{"model": "contrastive audio-text model", "spec_augment": false, "embed_dim": 128, "encoder_mlp_ratio": 2, "encoder_kernel_size": 3, "text_encoder_positions": "learned"}
Rows from block 3 of the text encoder of a small contrastive audio-text model, named by matrix and row number. Rows with one number within an expert belong to one neuron, the router's apart. Each number is 128 + 24 x the weight over its row's rms, rounded and kept within 0 to 255. All counts start at 0. Numbers have three digits each.
Before each expert's rows are labels from the 100 texts, of 14976, where the router gives the expert most weight on average: "fires on" is the input token at the peak. Only what is clearly more common there than usual is listed. The data: notes from a synthesiser with random patches. In brackets: how many of the 100.
# router: router (text_encoder.blocks.3.mlp.router.weight, 16x320, trained with AdamW), inputs 107-213
# up: expert up (text_encoder.blocks.3.mlp.up, 16x80x320), inputs 107-213
# down: expert down (text_encoder.blocks.3.mlp.down, 16x320x80, transposed), outputs 107-213

# expert 2
fires on: "q" (95)
router.2:131143173110154121159113159142103132157095118100099147131150112122099093108168127139109129145134111112099103112129101156110149109138108136087154140152135118188131099164131125159094136146170097127113156114140128108119167155131108121126120096123133092097159124086135114144145158131150085192084190104131151146176137147155112
up.1:168145118153130143144124089142154102108117128141109120129110150169126123090157149150136131121137150157131123122123137129097145138134141173107109096095171111175113122118155110100135151137158142136147148108126129120150091146114131125138112165161147149164153149125127139100111142166096139110146107147147140105127129158127142
down.1:152125129135128155117126140120110083093112102101161114126105139132122117165117149121179121119107109132130129163122130158189124120131149161113099129101114083166151173163130085124159145143092136115098166119132123113131128101142154083136164128112163100112154176109090101136106089123159093150109142165103122149094122129131140
up.2:079130129136109100153095103120139098121136101145084134098117097194115105115163110089133099142154175127146153150135161095108127166082152086089145144114132120105117105145116112139139108119177182099163104126132121151160146139129150087140183133138072186109127079095111134140122122174114135098156151107139099156117117121136129
down.2:117120100109142130150144142137111129105130134128145106092093136107061091127100140137156100125126088098088067111106100110178118115162131125117095112118151173137123077134110130084152103112135121112128112096161144122108123124158121103082156100153118146093160114082080142090127148117168180102135119139155122113124158146134115
up.3:130175169173155139106090152131175124085115165168116129159101105088083122114123151120129124106171147140086129086139140110129177112096150141132116127097067113123094079107097069186131137150172171093139140151129142156145122110126099145092145124113145098170100165124155097120154106112170133144079137132160139108090124115114125
down.3:153127156141158094083100137161144138138123087119166111148126175149171110139092168106141098226111107133125125133129149104119112137127121166109047101129116116138149147154150092072161135129144162122151105112155095147148131110099134161116188160141158155131103144101103095127126153124109137138152150136121134119154098107145139

# expert 5
fires on: "h" (59); "s" (41)
router.5:158178095138093103125132147123135096103116106152109176120087114143131126128122112104183101127153118141137107118152178086138132122127145137111063110139114113108147118138113139158098107082125147140129128169118117094084118090121146123130098139099170147089089133144112122101103119098119101096151107141141145144115117121118100
up.1:169163146131157167150150154112092104137133140127134137089134108139148107113119132182127108124127094143135129101119155135170132149135145151086128142109147133181119140126078165123139120140144154090156159122095130152156106098155147156136135124110124072145145093155168158146094083146086106094137142138080164117148097146109102
down.1:146112155135121099104142117116091124172160112160122103114132148068093104108128135166127126105139103136115137097126134142150126152110122154178106128164098151150095150176190128132139154148121115129112111097161124140095122098133128103122149132135142124118144116167110117104161133174144095178125094090113075142123106141085118
up.2:145132134140158115092144158099114184148155135154155119172113119112136145129146066110100126136137146166175086145102115128166120108124133146128136089140151171127109204124140139131128111147094165163134122123107090116118095111115108121140118151125130094108139108157140125118117157087140115157132152137076117086189097132122110
down.2:123158110130114133131105141126120128132110076145114078108075134079103132171150105084143146120185096121146122122118131147119121174117132139076116111159134126159129057129134161133135152123088148132119164129165110121127095136118093116158139166158140118084118114113118104150149099118148149144122134173102137146161133174123178
up.3:164138115118134132111107107172156122123119151138109176122149114121127136109101158145113163126127106066097125161089149140121143129146160099118136184129127114102089156125190106134142139131124131116116119107123105133188111182137121137122151149163141125127115128097131137096163186119125143137073162152198110122123129143159089
down.3:121122142141134121139162118124156144110164114140152140119131165108125090084090142153123134142131134130098163117134131090105099081122123159147128117110156138129105140118107156106107121165117118076129136152145154119156141183165100091091096182111116116156129151123143117102121112108134116108157159130098102166107100107116144

# expert 8
fires on: "h" (100)
router.8:125126132140152129091125098161116077102152115115160121084145172101119138149095107134114144143141123114149140184141127150150142141134139158131124118105115124136106149158140126065139150093125162140116122135129095175096144152114115130072087137098168134116102135149103161114176145153136147137127112126119099120138106134145127
up.1:090134101118149161160140155086136163107121166104108169102127138105111122104149119156103138126142106143104144139122120111107139074127151127106116097119080120127093151115124152093133157119125154104146088130136159101142167142137108116128167144114129112138142151085167135148146133083125090161115109094140138133127155151165129
down.1:104126106073125129119106144113157080137123109150132127113097127130166141130118142161116108132095118143127114096145147084152128111094092096084145156153125137140158139142089126088156109150120104158094140114103131120134131129117118110104147122113181151167094089157131147150110165131156130101121139119108134090168119144121132
up.2:096149166112132103167145137125134091149103122098123125120113133144087136147146160139134122119101117123140126126089125148122169136133099144140106144109106172109150120155113130116144150143112164118140098152081091100091164127145144144087107118144110134122116132127108136125127137111179129116116128131154118138182147140109150
down.2:109089114131107126148157140143151130084117173132109139121135144145143089116103145100144120149090146077115155122108135147153124127128168153142109127094161121133099097109153104113141126103192093125118128144141133145124102104145127119130098115121094161151151154113133131119163129125146147169154084137140153142113099124118142
up.3:114094112103114117088125133141141133126122159115151129134086094153157146171100167091119122149141110128158089153124114167164106127133096123176143124134146106153104074152119141130149097115101115129116119157132126130113105132100136121122113120098115128117111070153147133178164140125129145181131102103118097149111182125155171
down.3:132151117109151096173116076132122142091141090115102129126121136118135106077132123122118137124151129164051122162121076096135098156152133128140101152138137115122098130135140139138122107121132121092139157103119141166143159130155123163135133119157148158131130165197141157122142130117101076141126121116121182119094136121110125

# expert 4
fires on: "-" (100)
router.4:132156114178140146095153177126160166119139102094132077180111140140138087106101141145147119134103134153152151135127115142098113153164161086094147150169128129128137078186092172153163157166145095104127132157110123097091142148109149171132158095098168159108129140126128140143139147097098126085133110120092151128141122142158160
up.1:119133112105158114151117133120096098135142111201121146128117141081123122147153107129117131117135108110108172122120085111153127112141161184152075094115086112145148096152111167126105119090133155137144113133140145148124138153118106150174107116080148147134153109132145113135186166123123128116142136136182124113095139126103163
down.1:129149119111087114121126188156156082109112162151147114108159146134122091166116120134135105166117147135164158141151140124165145117173132139123119164162118118149128155105173125137097154116143124148148132093138158188140093133137128141156136144128110156099144174135112110131147123102142103131148124100140118118150132134109134
up.2:131112138152134149129132138120138149121162157105104159133128134140123154066119152155113094137153146151127133100154107130094142118103119089159144120158116112058146137128101144150109149082096107147144123145119136092083129121129112119123109105111131128084144128115083150130139122149107123135137141144119156114120115095073065
down.2:123109121128141134118147135191107140127119086152132152126113102151104126170118121102110159121142107141107130147134061167128119162118146135140174140119106127146125145141143143076115092121138162112079127077188136149172125116119128132161179138123134157123107149130130133110086177144157104118138107096143109105150122083125129
up.3:093118137155163166185166082133110094078147178114166086128140093116132106152076137129120101107124122131123144140075142092148121109113109099130139148118139122129137150142157125152148157101123149092175154141109106146088114097185151087139148144117110136135115130173125134089121105145122134065130103162129122146130115136144134
down.3:076099129069150119115133110100111120149155114136101082136114158111135140122093121145140121129135115103130151131152116126125142111128099112128099140103139102112101135123127162166160184152115117120107115115152147148134112197134115127106125121137139118148164138133123169113150128121132147121139140134158149153139149113139151

# expert 6
fires on: "r" (100)
router.6:131105149122111098125099136104181135118137112140106108133107138097154123174106128146161113125142180103103168135198097119120128149075125127137130135140132170126100098133114160128119133164099119119171167139123160128063147111096112110152090142096122092151147169154105153104178120113129118113117154105105121103144078146105126
up.1:132139135125159176103148154095137172110142132118139102119152134149149158135143100119080095116124108070111089117180119122173130129175126148133167161130133122093115102150122128141132118111162109141137112118123147181092105116111111146120159149119143135141173168176084138153132125065132151114105092124115116041157110119144152
down.1:107148096137133134150091163110151133110088132145160078131142129116138088153084177164101153144088119137117140100158136136084133098131098152096118176123132069137147169104131101114162118088117128073105095149142153128111111154132161123154098132137092130185127118143125119100134137137115114138094120186096095114134155112162152
up.2:195134092096123098115132167111112114131182114148100146133075140124131133163146105145131131096103076107087151144131118146145163141128118111139136122111151109158174136162089131161154181150133132148127107106082138132143111142116156099166132142122176128131101139092153115178133158135074129135141134119137111117090071152094123
down.2:138137137136132129109194121105107126164162113118127077123127127137105134152130112136121119120156119126140197138100105156126092123075113121187132140165147141100142153118134121124131146119073096108146159132128101144112150107138097145118143142130122121101128118115172146106116132129101140139148139087135188130076127094147113
up.3:131143126114115174122138137092129083117142130134134122139107105155125089149171121136108129097136115121108119122100101133131119125137119143098150168117139142135184100116109081106165107097129082125149111104128141125123119081145115122143145135138109117087120107121139151113127159135098124158106098129121154134119132128117104
down.3:127098149110147125122105131111107127152144129140102103129153127130136118133111130142101154083133126091102158157132111049128115156121126120110141125139157105084139121126147093114157101117123120104121106106154112142128141119159136108147115098075073126114170133143159110121127120129121142100133094113088157193148109150119104

# expert 3
fires on: "d" (86); "g" (14)
router.3:113145126141080126138127131105112105119123140144160178108124097138115145116144137096093126106140130138103114084159095094070099127127156166139118125094158134118142119144131117132140168138122136104152120108089115185140151128149108092128153130168150134152104114144142096172086081117118131102127119152141089143114132116133134
up.1:137141157139136144112091146097103084138151089126159144109106102119109130106109130124191136134127109152159136132126129093157104086122085096147164177091150158132112129133091125143149132105119110141131156150114096142079147120164148134127128149129115112165134124100119173128123111128118119147083122155163175098154127128146102
down.1:095138120100152143156168150152159124112099140110121120092145113131153110132111098153113105126099118108146124115111081133145160103182138159132118122116122154122093175118123195156117136131091141160114127138124152102137149160140125081104153105131129107119131117128150153141127133125114124123133150120155112154146122111164146
up.2:184116110123129144123137116098119089163121143121106124116125105138149162094111090117090142109134121124208081099107214172121128109085094134121137107116123132140137140114122121183123156176125132156115136136142127098184128118125104122166102131112103148096109126101130121163149146207132114151128129113150137123114144114125106
down.2:109143122069092121152127156101084143114137128125086153165090164122121136143162120143130143134105121129122149134129102110158088128127134138116110145147082130098148147140131127105106105148163122152105135106102157088075083160171126144098131144119109155135167153165118129094164111133106089110122089093075093149118147139122139
up.3:147104150150178183099158120109119127128082119115157134143124126092089127132124105121092086167142160135096141126095129132112143130132128103095131129112166100140125152098109157109118140121121057163128115123136123091111136148163111144142145109121121071129150074163141114107119123115147152127126146116090135103105123132118159
down.3:112166127106087125133077099072157140136127184109171137095145112073157098157137138128136155130165122143084079143090128145115140122150100129107108100097124110126149139127106112101156131154127118095122159131071107141134165108145078155124094129089166118128127122135128135128130123144149140119145107113129088110109140167158108

# expert 14
fires on: "h" (100)
router.14:137116137124152120100142150158125165119119167181104114099114152113111104119103151145132131114121097128149135112087132101126105139086121146097173168112137126129090156133119121151151161126134107148104104094124143099116165076138113124163143138138134109183139185103091101093143137098099146097086096163105121114130111118138113
up.1:086159147131129133139133074102146116146092146137142142148094138115137146151129143134118112098133102101128107159127130144104122108109117111080080137108117090139109111148134142111101106107085093124109114101156133151131085158125170118098136147059089117127123117145116126123118102155161121100090148140124171113120151137106137
down.1:108142125110122097115100099183113148106153137115106130128109127142117107112148117077112161072135139149169135172105114134148138100114115107139112113098122082126121093116113149138101134153113127161149122096111179131124117081148112119099145117131110131104136119120118123153197112161100144150110134170144126169141128142183157
up.2:132137134143152100130156085167140130104139133132136136147153124111141191124116113131126119125134158144178137170104102179124098116064132104157131147197139133124095118087087137157083136147140148110124120138119110144105128107100139088111123125127112127107126201119127117163139113128165143125155113149121105136133138110156146
down.2:123151125095125118128109102156103093170120132150150143146126142133134129098147143153144113146115116168112142120118137108151118142179121104115125127116136134112122118143124131153100090116115130059130121159154122070126130174159105139125111148114127127117099126108092133157149152110141092148132138084146116150151104087170117
up.3:141124161143116116105127135146115100137145157127154118081169104168108116127130101152153119114153101114126108143108102129161144140141088137110146096146158133169130123129133144119141151130160096113146122120107106127163152143105115147129124110142134105140162115079100157112137105148110146156102102126114162108116104138112123
down.3:112121164155134111131182163113146120077082104180135105142114179120117136090110139119124084132151130101140088129132148154124108104147086130133144097121140147137065148137128125147147180127128151152118137138125133112117091141110138117169133165133139128146127144126077111101141103156138125148140119158110148140143094141091126

# expert 1
fires on: "l" (39)
router.1:113113108121133168132157132150095124149131127117136160111103148147097144086127198139189124186153116137140131131093095088116113102155088106172142098158130169123139173134147124152150156094101093127140149155094121103159144168135121146163097106141121088142146121112151089121090154144126135120076114172162152145146108137137101
up.1:103127135135152148117165129145153110109107172160166133130118144123123135119134158128108174127137149130091118114120140160093135134127133121128103119144171100119085105129105129125078099139122146131108134117084144105144123123108097112113134114159126140095142150154141099157128098193108112186120114094146123140131095141171099
down.1:143182172117150164109140132108118107113116089131121143078108149145117111146112140171143104152091116121125119143119121132090122092092117115118158137139149114121112140105153164118093174050140121142137119109102097116147073097142144123114150129081102135128131114124107092153105157114136177171127146127142148107129158128133151
up.2:141103123171123157129079109129166127116137146128079141114121123147149148165114185095158123133125141132134136108126104110107144113151131151173176141136176154126125166116142098124143107129141089164150115100134137133132140121134148114110123134112158149133118133116126118111133113110132135116156089128153074166106110111112121
down.2:099120135108148123106161118119114103127123141123159101126115119096107157120161150165144107156166113162090109133100136099080155200097125091124128126127184119123121082109106157116135149104133180114142092092151094160155110121114102118139110131087085092108099119152142139113141137138143136109103163121121155129123128106096131
up.3:186157115117167129137123117095140121114123133122158102126123176120119123143132115129112113115113140162122173115175113129096101147146122129101172134119142140104079164155142127111162149116132145097145126130096114176134169109084164082132123143150129070118117090148126142173125091112087128114156137107136113151135128098129142
down.3:157139149093130124139142122168114154116157084099130150111141120159124140095166142133123117155132127135145117144113152109188192174111138130092119097123138147152147118114101117160115161165125142123150104195145158162148157123168152117086139150090135160125105165125108146119094152146118153169138139177094141116137120118105122

# expert 10
fires on: "d" (100)
router.10:130144132163099125084119119134109142111126107137130130129149121128103139117118133150154167167134101116122172130110172125162125087184130096151120151153102112090108134135118101157137099141171097160117134144138137096162162157114105120150119141167143099141145158102111129112119141118152107132092123094071122150131107167141123
up.1:106124095145106123131149077110138155104127134119138158133126163110145149127087102101098150124120149117113120139139101119156129109125139125089105117141113085093131141159124111151140109155130151103129131164147108090160166151082168138142113129156148104126089126088106097114125164133110095110122141145075152152185120111135112
down.1:184121120150157148145130128112118106123128124100113138143149072122130128155096197174158099088097115133133131112123136152110098138118124167127099125126104186133120145100125133142105103171113155110156131125096107132107123126124161125131142137163197141149141102143151132119137092150151109140134122117119137145168192123159132
up.2:131116136110136103097167138144134126123117140181111101144110135106151143140116111165116126104143130129158142117108137137111146099123170135142153121085089095141140092167134114095111130141096128097143163117117113115144133139146143151117088101138136141164141090116105104124148115111122126139157095111104105091122088125115137
down.2:050144154182113129121148138110124101131144119098121157148111158098119097127158134107162146145142092110127083142182151132121145167073103160150098103118123151118115115111126089102110082135171072120162124101151163109125119097160081085157157141132123117131108153134137174126118115102137118115169152108130130170117123108154150
up.3:099110091101139097135118127085126099141105128138135171098142144144196110107147088137137129113135127091092131140132118158106122110112095139088123146116083114136111108133156096134144094108149120121126100128174118099085128153096134156153123142127129096196131177102155118125092151152114128118194111096119139132137141104108097
down.3:166158093169200118092131148150135163142126150126138158108123138112111100144123140151136109132104153154105125101123117114136125120173147112120141090126111162123090135126124112150124143111131162121179110093136137118122150133111172122082078109104115129105150121129135103147092102110174143115122165151092118118130108110125087

# expert 9
fires on: "w" (87); "-" (9)
router.9:142134131177150102118149114082140126117122139161121119091109068138097161135113093179139145131152127096093106139110099136158127104132100084129143141135143125131141129104125136130157138135105109134142108124083153124126069125168127132116140100125133111135136125159142163097126110081141135135094135134106136152162120083108112
up.1:121120173122117169130156154178189107104118151131155131091122122143133131157150123171135143128082113126124104059100157104118145081119109168114103111144121109127134110109114134180094159139085142090114088121129153154151131099136121159128080114122117160089127169118134153136138147098112117127153094112136142104105182092141136
down.1:100168173144101108144088138137185109177131122106116130144133082129125107106109114095093069220128119143128140150116146073110100127124099084139105130141104129155148148117175106086143119126100111149147129094106132169132131116090148159160120116115101151170117116133159099096131090101121128089143098132141146106129126126159120
up.2:155158117120113128139156128129165175142134091088146133104128136130113118137147138099092129111171109114127137118149140138119127149110152121121123150142148109117115127140145130116144135118174160119105141134153142119120095105164119096168097118094150099168111134123119106162111152109138146124125091123097096104113116106140117
down.2:086126110116117105171129169131116150073155091117101117119133156151157137132153117129113137151125172147113086138098129176139121098124145131124110125152106169135128107135102147132097121151116147141100169149113119131139147184136104156139112171147174142129078149136153129105118112076087123123097076141133113137116110126106103
up.3:152168113097102120112113129090112165154131138146128144142096143139116142120142122133107098144135102131174163142127092053120137125105161094119093113135119126100111090133098132150132154136168164146110137144142128148143103127115113109119152094128178165157128078086129124129152099146133140095107098145135129125097148152129145
down.3:143091175137139108150086117195139090143126110161143089092131165138169182151137168066076131108138155145123137117111173128124114115114111136159146114128118123140111114118094149129171133109107138099146165119122121107162139114139113150143108120095120157119146161114122116119125151123104083094141094122133100121129111095160127

# expert 7
fires on: "l" (41); "o" (35); "n" (16)
router.7:136096098130153178107160100110099126146134108091165097112142146080129110098172144140095141116089133091140154136074124156189141140130148118126135096144128149146146129081120155128155175133153122125127102129138088137156105118125124129130181139089085114155118098154091167102156095130138141171159150121154133142165157130153154
up.1:137140163155158131130135143112176126162145136125085129115108092113138128147094118095134146120092170077134133173140170082127130153135161142147124137156153122107159109092138097126112121121156138153121129089179119155139135120073149146116154151102085149091105106195094160107134155106146179104150113171129105118124122141124138
down.1:111119104143121095144153100111137109106135141171127115113118127096159101113153085161132132161148196132135109151112137142094053129130162119145143091125100114063152121136141114189115144129087064129154126098116097120159120114095138177075135117137144100111153083126135149157123086123128140183113165128094157112130081114139119
up.2:142091128118114172164109128164131145144132125138121148173122153108072147118097072115105129158127147115136116166144139105112134104159142088097129158098110102128107107108133154072106105114112105142118137141125181111095158142132144129123132127146074146111114110106148124134117120141118143163096093119114161162129112129160134
down.2:128097123051118148112127130137140134132081112126141134069156153148167128110117126167109097151147102166104134141136107119155115099117112105126138128110120107134096109095108139124171134119122131148116085146152114153139179135140155123123148168149125177153072154106120131174165146138077069167113158109161131134127126117115130
up.3:162105135145125124149117136126146129123137118100169152108153114097128135120109138100148141130131149155089143144137135137111148144086158150107104148126135147126145160141138114181100172131083125140121168163128091167173125149146114170125145120121134114175114171127174130120119137130133127128143117107094177142111123123182117
down.3:107140117109118136157131143103114155133140107076146140168134156135139156139115116178136120109090085147144115102145139101152167095141125099148104070111116123113111133113139142103065121132150107151135108080158141115135099129162155176161102082128173173114138099158103128122149156113118112144118138109067099133144127114097120

# expert 11
fires on: "p" (98)
router.11:117092118106131140109126092122115160092165115121152093144175122151126143110128163153138184097118118109148155173158145167107092099119165139135080171122107139106115146085151075120164102139113170154079131107130121120131116134114095163135162142168138138109139164110157143133094120153109159117117116130122144118142092148132110
up.1:126094129131126128149142155112144163120117084126049123150140136135122140115101125155171187158164167079145169131161095113141107165117141118144122117104166119101130118119105113128124138155149149137189139136102153121114139162116118136131154142118104109122166114138093140107159120142107159109103115137158175133138145165104158
down.1:141088135142157154120153123138119124162148163141126149159104135081084090129089107140084084112125135115125137125096121103114141105145181125144130077106129174108134116149117107093103143148114135077127141138115119119113102150135133159161124164117160129132103110115135164083147144096102111158188128165155159094123135170160154
up.2:147094119108117111116125127121156136096148121135135100099153115108159127097130104115109111115079132144111137118113109109127148137077161121122169099142151112116149119137114159147118116111120123117103183131113145128112090107142129106142145082111118082173153100108125119128143139134153160097145166098113135143126134089125097
down.2:164131150133139110124120099133138135145128098100133142113120141105116163139118106111155146117140162106112130139145147098148117147147129123142147108119133120124098118160101093123125150132118117106145112095116119086155097118133146108119167126102163159108096136109101143133092116102158145162119124120127123110105126177137154
up.3:169132156079147141093170148148100158115106128152122133108138138128143107107060140159128101116120116176124146142135120094102109138129111120117131085131140113134140098151128125133104139184155110135100111104140155105124145142166163128174087139097147148128132122125170079154141122132134082152115115154103115081100128152174165
down.3:107151095117128161155110124133159121180124094137124128108108092166097118172112138099143115130079157106159143144117114135137140141125089186092139101101151132099137145121140112147133162112116115116134035154099104140148153116092119100098086110140100128108100082126133142147126165118095123111143140108126158089129137099112160

# expert 13
fires on: "c" (96)
router.13:150141063103112143110093143100120113093166111118158125144123106150146143111111106125108130100158090153141119162130175133141124129107174170132102138150092080105120103142139106155155127149179145157123114114129129119117073142142132108126133124141125160100137124138098109109143065146128092079168080138124098124117172115131117
up.1:143107127116137133100143142104147176128114107125124108110134154125087130184135156128137161113126110139113142140167171096126090122117134176137107113166110100112164114140112121146104123142113125151129145122145131123136105138136119179156130159119101107117139097094152143125091124097130099072117115149134130054145152118119141
down.1:094123100096152149133144117097139117099118117131119160117117176172099105105133138119157111119122157153117100102112125116131146108175126118156094160111100155120095158165136161136108159158130109142127158147100113137105124107129119126094142100107151094159162136157143148157134132123144081125166159133146132102149141153106088
up.2:141135156117082137141145132120108140048157159157110114151127138148123131098105119122126092136120157091090130158153123107118120125086101186140116062099116148143128138131124090113102145138083108118126130138070084118123125106153106113125120158142080141147156154166149138118115168177161117100149116138132136172143122083180131
down.2:144110173109125147064137091160134140163123158144119127156145123088127109120127137078114171087126116117147149109116125117092113123153137148116148144112176088139118150079150149130162134148172128130167129096151118146116149152136106118114133114140135143117116107107156089129130143123145120138146142115150130129119153134115168
up.3:103154126097133139130103114134113121167116121132130124159108156122112102096143145127156155127133110066118136138093139148155180152123143136119167131098120158102099091091119156149115102164120149149136147115124095145103114172128130167095139125084138150097086119133116129137122119152109113133164111150175113126101117154116169
down.3:098091108129181165140140128143125138122150133121118142092132169133107161141095089098143087122165123137147078159157149186132109117110117124180100146118102110137168099159122147163132134131129124178119145122140163157164130098191138118118087127147134130135133151120134122114118174101142080103105147115119056144139118096137162

# expert 0
fires on: "g" (100)
router.0:129109112112107127160136137103140112144106156115119138127142111168148112106124160088099139131165168151124137130134158176162137141161149108125131136101107124144147099177143164101102112130122130092162140119146108174117085173130115147127172172116115126141170094128153079120154172136121110129161136125144125115101176140117106
up.1:135092118166168136129156152135117176115102140134139134091089120186159131124117086148124119159074094069165124148146130147163130138142130086145138120124112174158114161097170154091124106132152106163135170116154128141093170166104142147119138148125123082113086149144140148112153101150139124100120088093114142140076102125107126
down.1:147146086126137118110121104117103100141126138179113130101154157109146115099100101076129131130161115148142116110113090118128150154130134131173107120140129150118131123083113150079144124141162133146161129128103163128149102096119121155103144119149145117131128189161138110143128092128122137139121164150148098102172134127122148
up.2:110167129156123163106112119131105106134124092113163089127127131116148101169124102089074126130116134140125163151087128091149117131191153086151137142118154145145114160165099106114151104179141089170100120141135136130116129162161116152107148149155143152138127154119038135121135158158111159188118162158155156157141134112121107
down.2:151129147114158144136127104144115091128126106107130117117137150167118112095154113106163120107110130102151101157120142141117125104143142117124131111144132137152131144105160144095158183069110110081078111057141123116116100157136100135127123119139121132132144078157133139139060137113099153115146114133150133117089124130110102
up.3:120163060121114158098133106105118158135166098127137088172169160073108182144124123143125111150075157132136147120117133126121125126131117128168118165094136127121120163116168110129133106158130120133112148122153126091091099091094102136123087108098128116136188091119109183126172150087143133102138141111101165108130067137114160
down.3:099129124099151113123125113151130151129133148167139169108106135109136127155139108181087169158123129100124173106116149112158119175177125125166134118091114109140069083161131126083113177141127104116113106145093141142106123101124135156132144124159145113127117089143138147092121109107090095103108163094139112158078144110147174

# expert 15
fires on: "s" (46); "a" (43)
router.15:108135168126127149148110097106121130131146095123144116108126130108112140136150118155105155131085137160140125150101163135167139122130132166126166133141166167114169128139151163078129108106095090144092130111144119138141101156170159175133114102133099132126179144162142112113163152165129140116188112092085096115100151138122153
up.1:122083091119112092096114157086089168149091157124139125145134138058088105137125118109132160135139138142076098175187108155114139098166144104131166116153117104131111182113132152111105146090150161124108152084139111137133096160163135106116142173125105149169131114163092126136108124139134117135128134129152108139117127095097138
down.1:166168144122129095125126104146140142087114120128175124120088091145158118107101150124112126140127145153132113127109122094109078070116112140133172109157136124123111060128160156153103178108154141128116145089133159135152108136125131160150132172076138155155124067114155134158148155118127130136129169161140099118151144142120167
up.2:090118155140117141156153090142139123145138132134150104180121151114104084068145095148084087130077131114123137135127122122092161135161096093123124138138108116086130140083095145117126095132128135147128111145117101111131178106163137145093151162112170154133120106159106090121155176135103144104106114142159145141137105113132103
down.2:114118127132135109139112121132136102126108140109128133203123138133118155121097112142147165144131107148145152133121132133114125137138132142146111129109093134145069143095136123118121138169116184147132128116119136144156128132147105112088103162158112132177074111165137168123063075133130123133136093164096115151161124147115147
up.3:095127179098116152179100121115100083087147153119118114154137097081155131106110096102107116134126181135121149174134133124107126101120134074098105134110152168137126137176128150119100102100139114163120140146091155118142140118121130137138076175170141115120131129121130142109133089158144153134149151164139150113141154138143112
down.3:095127134122108130125122111143166110137097134141133129163158129121120127156155196134127137174154131148130124172131099119145114120143093073126130134078115162119179086092108129128078112166144113116147149134139149091153111128134122108094086108065109114148118122123116073158128110121149129111125182076109151124149181112120135

# expert 12
fires on: "m" (100)
router.12:093154152100133104151119128109169093153118125136125168150089168111172110118127123120149093115108086150110112136101142113124153089116109137130082115091116143171090161127141176135161087107165131123111098146119137118157153122132157152102125144100104145114133117132154106177115143102135131114123100173107150119151127126118144
up.1:128115097157091156152117133125142150159174120175092136109126115118129106135116138109145158134173099143166142139132119133173152114195156090098156124114140142166143149157142112172132146146174121128095115095149172109152132085098118067147168114139158167160148143140062082129130147178097139141079136152147105105142106172139108
down.1:137088122111131135119106077125147131156126122150112139126146126138178115132137179140137119072132093134068126076118139136131086144092169115141115125163089109146127067160144103136145145106153145141111142185129119156174114190123104076092122072113139099134094093131146168102126149155147177120145140154134128109142130142118098
up.2:122126115118147084134094141117087143122097147134126162120120148164142156116102122128092150150161090185124120123136131158115169144182147155135099107154116142173088133094121138156118138096161139131146142142154163149125095157153112136170094141124153085147121116126162116150150117099116121144080101168102120190134166136126153
down.2:149143147119147150152128109146160137122119093123114110144137138092090088098117082124106093153139145114117113115135071111113077116117143127153103133117107118148126144120142082148073174133140097137162144133117133144140128126155155113141161103107092149112132135158155118142124114095141096156152144098141133099099104156174052
up.3:144138141149128095111120136132147126135108160094121141169101097119108157111103173116134136137109093105130116166151113095114129195177140130103118126071109082142078116140109199129115141069115103106127110138137122117108136128142083134112147125134131167102141137125125130139134152158108171159150102130120117114164075115084167
down.3:107139173120142130159136077157116101080104168130153150138131124135115130120099121118106116151156134134119154153100166166094073126133124097099165119123138113135134140091111164099106136124144152128159163126140187111126120149092101137109154163126097109136130104108105135147074129064122080106127137159128124109130137173130146